Weights of a small autoregressive pixel model.
Model: 11.5M parameters, 16-pixel images, arch transformer_decoder, width 320, norm rmsnorm, activation gelu.
Training: 11700 steps, batches of 64.
Data: 195000 training examples, 3.8 epochs.
Rows from block 3 of a small autoregressive pixel model, named by matrix and row number. Rows with one number belong to one neuron. Each number is 500 + 50 x the weight over its row's rms, rounded and kept within 0 to 999. All counts start at 0. Numbers have three digits each. After the name is the row's rms in percent of the matrix's.
After each neuron's rows are labels from the 100 images, of 14976, where the neuron reaches its highest value: "strongest on" is what is common among them. Only what is clearly more common there than usual is listed. The data: drawings of small networks of dots and links.
# fc1: MLP up (model.blocks.3.mlp.fc1.weight, 1920x320), inputs 160-319
# fc2: MLP down (model.blocks.3.mlp.fc2.weight, 320x1920, transposed), outputs 160-319

fc1.77 102:488563473459480353442568537459473422495547527510581475511520550462545505506530491488486533523527484479526490532484446469567470417487489396475435317496570487532448476530516478558528487599569467422519512480318482531451452435434520564504515481513435522495510480466426493424523513424520512516488550455490493495530536415491500469532527428499599497512485560551496534544513574450456593480531434482524532479527500557523524435469435491567490534507498479532595463443492450469579470469476527
fc2.77 091:424459522437442575453498489520544474449552463504486577497503531573500592500459580530535522531471562503540472448500554530525505501555473467510436485595556471529517517451472521510481473563603481418435451512481439369536537431534557477392417472468448543462458581523445504543484586525517426505308508542574555491497491544497462571435373507530527532515541515494517479483386598399465503471481480535590484508473472512488557435526510515538459510473503568508480510449555500527564522613419581
strongest on: laid out on a circle

fc1.184 072:550552479575505511496486458522460503562569590551460478573460497438436530549488523483456481511524538502383489647551534513531536610467541445563538561368464492523525579490527502517539473436438488448569518478601495457509543542518488562479542551472514415503539499480454474496592447453516530487464560510548526451563556489444551399459485446538511488486461477548427462612535548606545611495542463525514507472494479407524481513595555476496454495514510520518570502504476540559612470486508570
fc2.184 071:420512568407390473460540528523500442426473536491489559424593530519408492487485505525527466513454523433465502474491482451467472494483496563486412429491536495576479538452549613482458527585486541443493487450444491366571570431504622478388412488493506552494382559482498439603425509557501455539413463496484547473447477592503518574385530490525460517538627475529529469507461511430510432502506490526562515544517482500497536376518561499546482433548521637537519478504540375515515471564463532
strongest on: laid out on a circle

fc1.717 083:615554555564480355550468504535398484508473526476600483571431561522513435545553503526481526531617494473528574405452436450614375472493492553396533474539478482522533495554448505481496456598515424530456552521470515533395559456414497498538508498516454580545558447490412492467511498516503517466491457523574483512521491437508608381626492499507561590488523501514502531497573482548445377458499492458454506621456463532466498426493416479530503445545466476567447498565386489416431560456545453
fc2.717 119:466468547461437519426504466549582435497588498572493510455567564555489490526468579549536421523461511518536505501463551539528516501550475525551432521611461510489471491490542592502492428594510417418473443503528437365608547369551558529369351517455530533499482532547466547545485570548514370506355430519561542534548488529531459509470403486603581511556574476496519413533398540437455484477473423523579504555557461494488542459496566487549506446504587560475471475495566474479533445581476500
strongest on: white dots

fc1.120 113:457505546449466565541459546487509529402492484529547516557494510457476532434502504432536511518488522465554525456447487575401524596532529499605487541435456450527453533527462502424437432451445512552502506467692480493542622497494468465415472576519490436504530562447511466512599481558515506484498560584506452482472477466473506468433468503517455506502469559507457472479533520555593473487387464542460464452443394424507544587484514492510463500446587433510512509468546485462442532456391541
fc2.120 047:600504487488532459513468547415473536531558448536504452539490460500477467519533434446449530624513512432498561414490451514527392522534500479455643525405478442426502551543512505506491534516499480562572527388504539517510533521452482493559565530568562492517474429418517505479458454488437441461573529482381489507463417476461513414457542454477523472537466499578540481461595449573528543518513503435515517462527567415441507600357525534607601461448510425478531523524520425433514529404457429
strongest on: green dots

fc1.373 077:550459584523549480536485493580467447471485476494508527512472511501510516511480409451395435520437581581552518475500542595446518636569507547421567542579386535567520466574501444437523443453626522499558498444530561543492418518468492484486381524582447458547512462449540419471562479580540590488506472524580490463508537486463505510456547487420489505569466570478360426531575517506528470502445484488439520514473444384558532533595495464506435475533513542520581490441472455507427527520493566
fc2.373 088:459449520467509608451469487562513455396498417443511602570533617560569546447524547513534436511465481555512474463453514504549468563508499511563454523641531531479518549464522409462546434509545484454491402446511495404450508467512594529539395472409512510519533440651560416490492501525416506464381444451477515491597508582475514571415390469618455532509474496422498372448495547479460505520562490504465422497514436545496535442538487539606461491503482562478470525503519494518600508623488467
strongest on: white dots; green dots

fc1.704 075:499534577548530509427551486382547527603455542502545429496499535541530404476491524445502647486439415453605506415534422453513448436501630547575507443440620537495508573517549401453548496496564501539476498458585503495508546506544476574503454502490517522593554475523566517520487477489400491532495487611545463568521451517602484490520420484440523495472518508470445496485506502545461449504462532476411517521469542504502519552442450458541460538492481533536476544497490505473512495434509475
fc2.704 051:457545479478444410465540528523450459493520534497486557460578549499421513440513592534473580542422506508445571483528512493512513416482519501465447510541490528543480552369578603536446505640550585478596518453421448386521510432532544456407446476511497581502467533502447578546477529546446469514483483578477479519490452460493497465480493456502535493517651519508494454484438585429522497355487472527601535542531505505484571440530583493511493469535556493528490476506474472513530408642452525
strongest on: white dots; pink dots

fc1.340 075:500542495538407485529480615567441520370425521529455522472426530447408448449494449441422505446500384489475505528509442525461508499558554507547503503518494495478461422503488467432433445537542485533554554389503532477518542571369452441500551515476467472580512521412501509535516500467568575567529497556419460510442486440443446524501523588545486481486536532606384420449607438476492543439538485500434418467527509484532536491383459465495553477501487516507546542551504484506486467453403558
fc2.340 072:599480491572523486545452517580443554580480495515530507531475435371511433510465437422470526465529437524517502499534487529465506500430529472496522545461454533470455437618496441473437517432518462574577586480558518644411507589498428538522593538564496509539541482395508467424530461457511571497697514472472463543501583498519467476512503562497457466486425481550438525484604390551516517497494479417392585492516517427512531583480509468483573520449490507480501521536519497500417538445543518
strongest on: green dots; orange dots

fc1.312 077:490565479505509520499526462488482502476496535453492511548476484486417534531480385462546536470542453477449541510472510538482399481529490520437476413435446473512417547540448499454380534620559514572518483418524483520392473503491524547517493574596545553510597552482448464554562474461530550538458588519500543504476457520559485475524401346563506507597522485563521533533498488581468522419338478563461557372519490509539533530438434528510523500447515456488522542451554475488517489470380514
fc2.312 068:533552445562554500585515561510438533543419525475538437553442411446465432559478406422454575361576474516480534531546530512424508526427519516452548506390464502489464487503567440482481546401447515569523587476496545671446440551527405438548566546575487518463512505477524499460554472438522647526614559498419469501472568510463508529550570477423469439482463528476445549532629447549575528504520506435435496482509554452511533574484473516454562552433470503470548485518490524482433501418575532
strongest on: complete; yellow dots; orange dots

fc1.552 076:560490505481443512550563556528512425540546468508498551495469527422413522416459512468463438504434537511492517409521475587472523574469468471365568574491424548567489408464489520485385419528421532507527553422622435487522531476482475457450551526553449473497519588481500466511465510586592619494568493633541507631502421455453465540462541538525473461505586654511446532548523513488566436492493480535467449551544544417497569444532538408519488456586551517529461494456528612515507478573428513
fc2.552 038:519485467582508409515493477451506512570467391516555394462541437516470516559512378438529509420443544567429487484419416492457478576486505463476544474428445441504498469582661560524567517425460396558597473459517409472494419566495366514544602494637537461509442433467506522521469551518483520527566487512509439456526505406487505488506517526501535506500360501610535540415532490513567545561520499494491517525496527453518474547454571461467470552460446451502480538546545533465498465466566483
strongest on: green dots

fc1.17 085:492459495526575523475563486452469518570495510486536325418475484550518364458559441523500530497483528508507493510475484504521495508495585541494474394490446505485398504534517496496521488529478460410582464416387570494459449520504413551480472515548500514499476473453405518481471495461504490462480466506556564436590547527451555559575435460497638532464487452428505468524520516433366530511483471627492504449466499522556481441473505520614563544493437544504509507453427417477515480508576564
fc2.17 053:520451530511451557465609485515530447579540479506507423387519526601397575505630539483500455549403559556533483499519551553493497523527486610607486487473436512427512493567555606484616480515482492490554447585503513367517455427513572550503425464463537464547494438512530459564506583542498399475351477507521446608560432456437529446485478528540609544542590598504475456492438503439552421597483486497622471524536492454477527453462596528541497458478514538529466542542517441498508470542552472
strongest on: white dots

fc1.257 079:599513479495436414460531528478469502543546496516512420570435549469479427488447488524438418491526556513462442537525525472542410440481558440514513443434455533522517538482486441469448477551438461478549503478346587511507566488541446542489515543539454519424583474423435585436425532494496538527506467450506549506440522528393579515453523438500578471480500457508504461481536498551408503500498486555489508600517522517512485476413433426555552460506494508558503486460478487416405496409513440
fc2.257 062:482602554481582459529517618465508487608438531553500505463532587513400441508516445437475446497520525384507479522543492465514473452459514595439570452407427507504491557458514562467474446478421578471533556527440581503511558504411506536630475608466544526426511456521512571528533472560449544519546500401501480549511510465461567441529595506528515529504548465509496550489543524538493401559499546471666489518521467512524432592461463573494541451474611513483486493540443476474514483433529430
strongest on: complete; orange dots; pink dots

fc1.174 094:432505501418517490453512592460427466558570564585564530545662504507505489481522505539532535488489519454554478540399501468448529540470503326569542447434474455565442573537531494521457423569511576453510523455471415471545587469492453553408497519542511457479509622485477514455493532515479575503530520564473453491450516481502430547609465498466576496509521533618520492549509535475593554456536463491532526503494503456519535540516476487478518485411590471563516476466639540514610428470433497
fc2.174 060:530531530435480521414510548476424461496523495386545547514498624522513597459516618469472552528463466531451477482504510545497506549504480646522493453479494456578558468537467383456456543356518571526516548413460537485437430525544498419594487431480458405548527402428505463504540469506458571502529529436482488498475444480455548475437544515416443449533515524458505465508631589580515448482511542521504577429473504508493494482480454618465534520456509477582507516471445493472536511473505484
strongest on: green dots

fc1.433 069:525495490413554503448493511445514495526461505467502537550467451481551514466350507515384485372521514569500415434549466460448420474517442534439509496543387506581545586512651521471406478559441473475549506499384510535519504502574512555569454486490515465465492496522379542496442513516452422523512497580453536566580564492503532486458488497522586509443539454473480470523504541467469522511492441461506490573437425534537504545489510492481475464481518595491510405519454456522463484497509538
fc2.433 076:500564564529481485480480511481404463439554509498452487455588623534494500531527556555539490567526525352488495549498532472497502472468505542524414453477554525495558529418408526518516514510514539476457426444474434398562572448489729484486447445398555599490454507545478511545526527540510426541418386458525492434437447508542552446407471427549506477489565497500496463504485511517445451469559483523574539558549434557540491377570457503570492500510508476498503491461521486531563419536459499
strongest on: white dots

fc1.469 078:499468423464521504449473593604389544496525535522492568569421441419508494544543469455548448484492477462495444590404536515537516630494582480474537545504487412576484585474476551495477456445475431516511490506505453522551563555505403499529387543511515524409445505476450565512538495508550491410572524578590457461459533492459567515483395479589524447404626485468454420518527483556547390448569482606541522460500444453523444510578493506492468576432497474505509595513486509537535524445539497
fc2.469 087:516512530523422569465485546519534555543607525571551449474460464519512438494580534471483468585558526501535516518510576490529484482487559571503473533519496472450486560570462506536522510513404462504490471600489513541499536434487583474508574504467598458557587395555509370440415500506556433475455460460475455443518529551501527482504590547576423507537435454522464482488517534542486505592484533552453512470505484413474445493456518446639545469552418456483451529465512477478506491452550424
strongest on: complete; laid out on a circle; nine dots

fc1.356 082:560563579529601536416541504426527464504494528442446355562531506564500531544492519481433428459464572495536425520494504478581385554581507494568498507393396456516517591494595446495477424514474416422473450574421442493583588584501505537493515555510545525491481464483531482437486548599419479526516480401552469512493484508517485508424453451536572499468512405528429435503500459499519468443486529566504500579460465484515536553550517527442536584456613602508459402459592422523564485490521468
fc2.356 036:467460472452475512435466486517477474520568517519447582520544525444554490495492506561509580505486436515510522583481523555518553540509529445485397523623518555508499475446527500586605555528680513476505551486491433504496460524490552446460422491491496482517536549588532460535523461510481488546449546570502509361443479500573495535478531487429489550450496541340423479511422555452521590420540396442443544485501503552479554450580608436516517484499513552441518501410502517510505550555518609
strongest on: white dots

fc1.223 089:544469511468640408413529478443454470496439485513530468489458488471524440450487470481372489472442568500547500460558521454511477485538499452449468473491505536534522614518551499510507482461574453480544462470281523467439439500445536563487477478540476463565514405529421479460427510562503523463443474415525493470531579510470516524374515504417628566544454421490521443535493504539463511485441524479422515473514434471548588469533429520562475535475472573505553439500481509497514515534498559
fc2.223 037:519520448470425551570581472529582501544460523525539566511434517452480522540590449500518474500532451525580503485479549526462592541482436528487480549479518516496472548484403399513516480507515602553484595612608548577466517434533562449539567527490544471527646573658535425407523470496513582502553479495471478523505449472521497558557602502489487478476507581502480533522438491544555477565468501558437398482565506517499479497526489504458533471479487500463530497520511537520485561482567419
strongest on: white dots

fc1.483 073:532479502582471425501501605512426463395501539542496478449514503467458511507493496522578458525444525573378557561526500483538517490438504538533571494582531567539457493509475498459532443465517467437520478538593489474617490460482544544553507496478546534600531498447545525627457519460483547497548493472539450571491484514466514473444483553571537560619426558534530587581502407483486478540533487415502452442515504496509524485593510510515592438545471468519500593536580579510490520461562451
fc2.483 088:552510528491465561496476477536515456401446513515515608501499620529443573496439560523460453435591553554400509505557534486514584479553389496506476536544494406497552493472533508514507534455506542411502530533520493393484486508519396504550503483428435495468496577501402576466573522519540536520444553450543564478539551497443510562497428549461526447546485456484494473489445548470478565471492502425622455515465544511498473502490463571472505515533596554497447504395438562474554460591477545
strongest on: laid out on a circle; wheel

fc1.394 069:623568439463534532506548601495470483484471489470529478485451458465580547564496520543411420506504502414566460527479521516515509621541494488498530549506472438554489531531605463498539500441483426461417521548460508511516514558451506491555479520489560494520521473522544479406355501619517476470443485471413464463530490487491567474428448499496487583477474403468447483449527512554381550469490491500455547495555494433485469523554493472509603538489572587522464461468482517494471519418547393
fc2.394 050:456339460471463481521425501442527503547442448539490468521500483469501465434463433571511512514460453641494525501490387456508434480498530355440571445483481494464523443557546506502586437594537391518507485500526491452511521467413406478612489534577518481527472520465572537539451495442444433531463501496478509531494493356553488542518462507552507517469425607529442503461550503420503550557518502522547413394523481532461461513516629519532394528400466539437538548506576477461483528481505516
strongest on: complete; wheel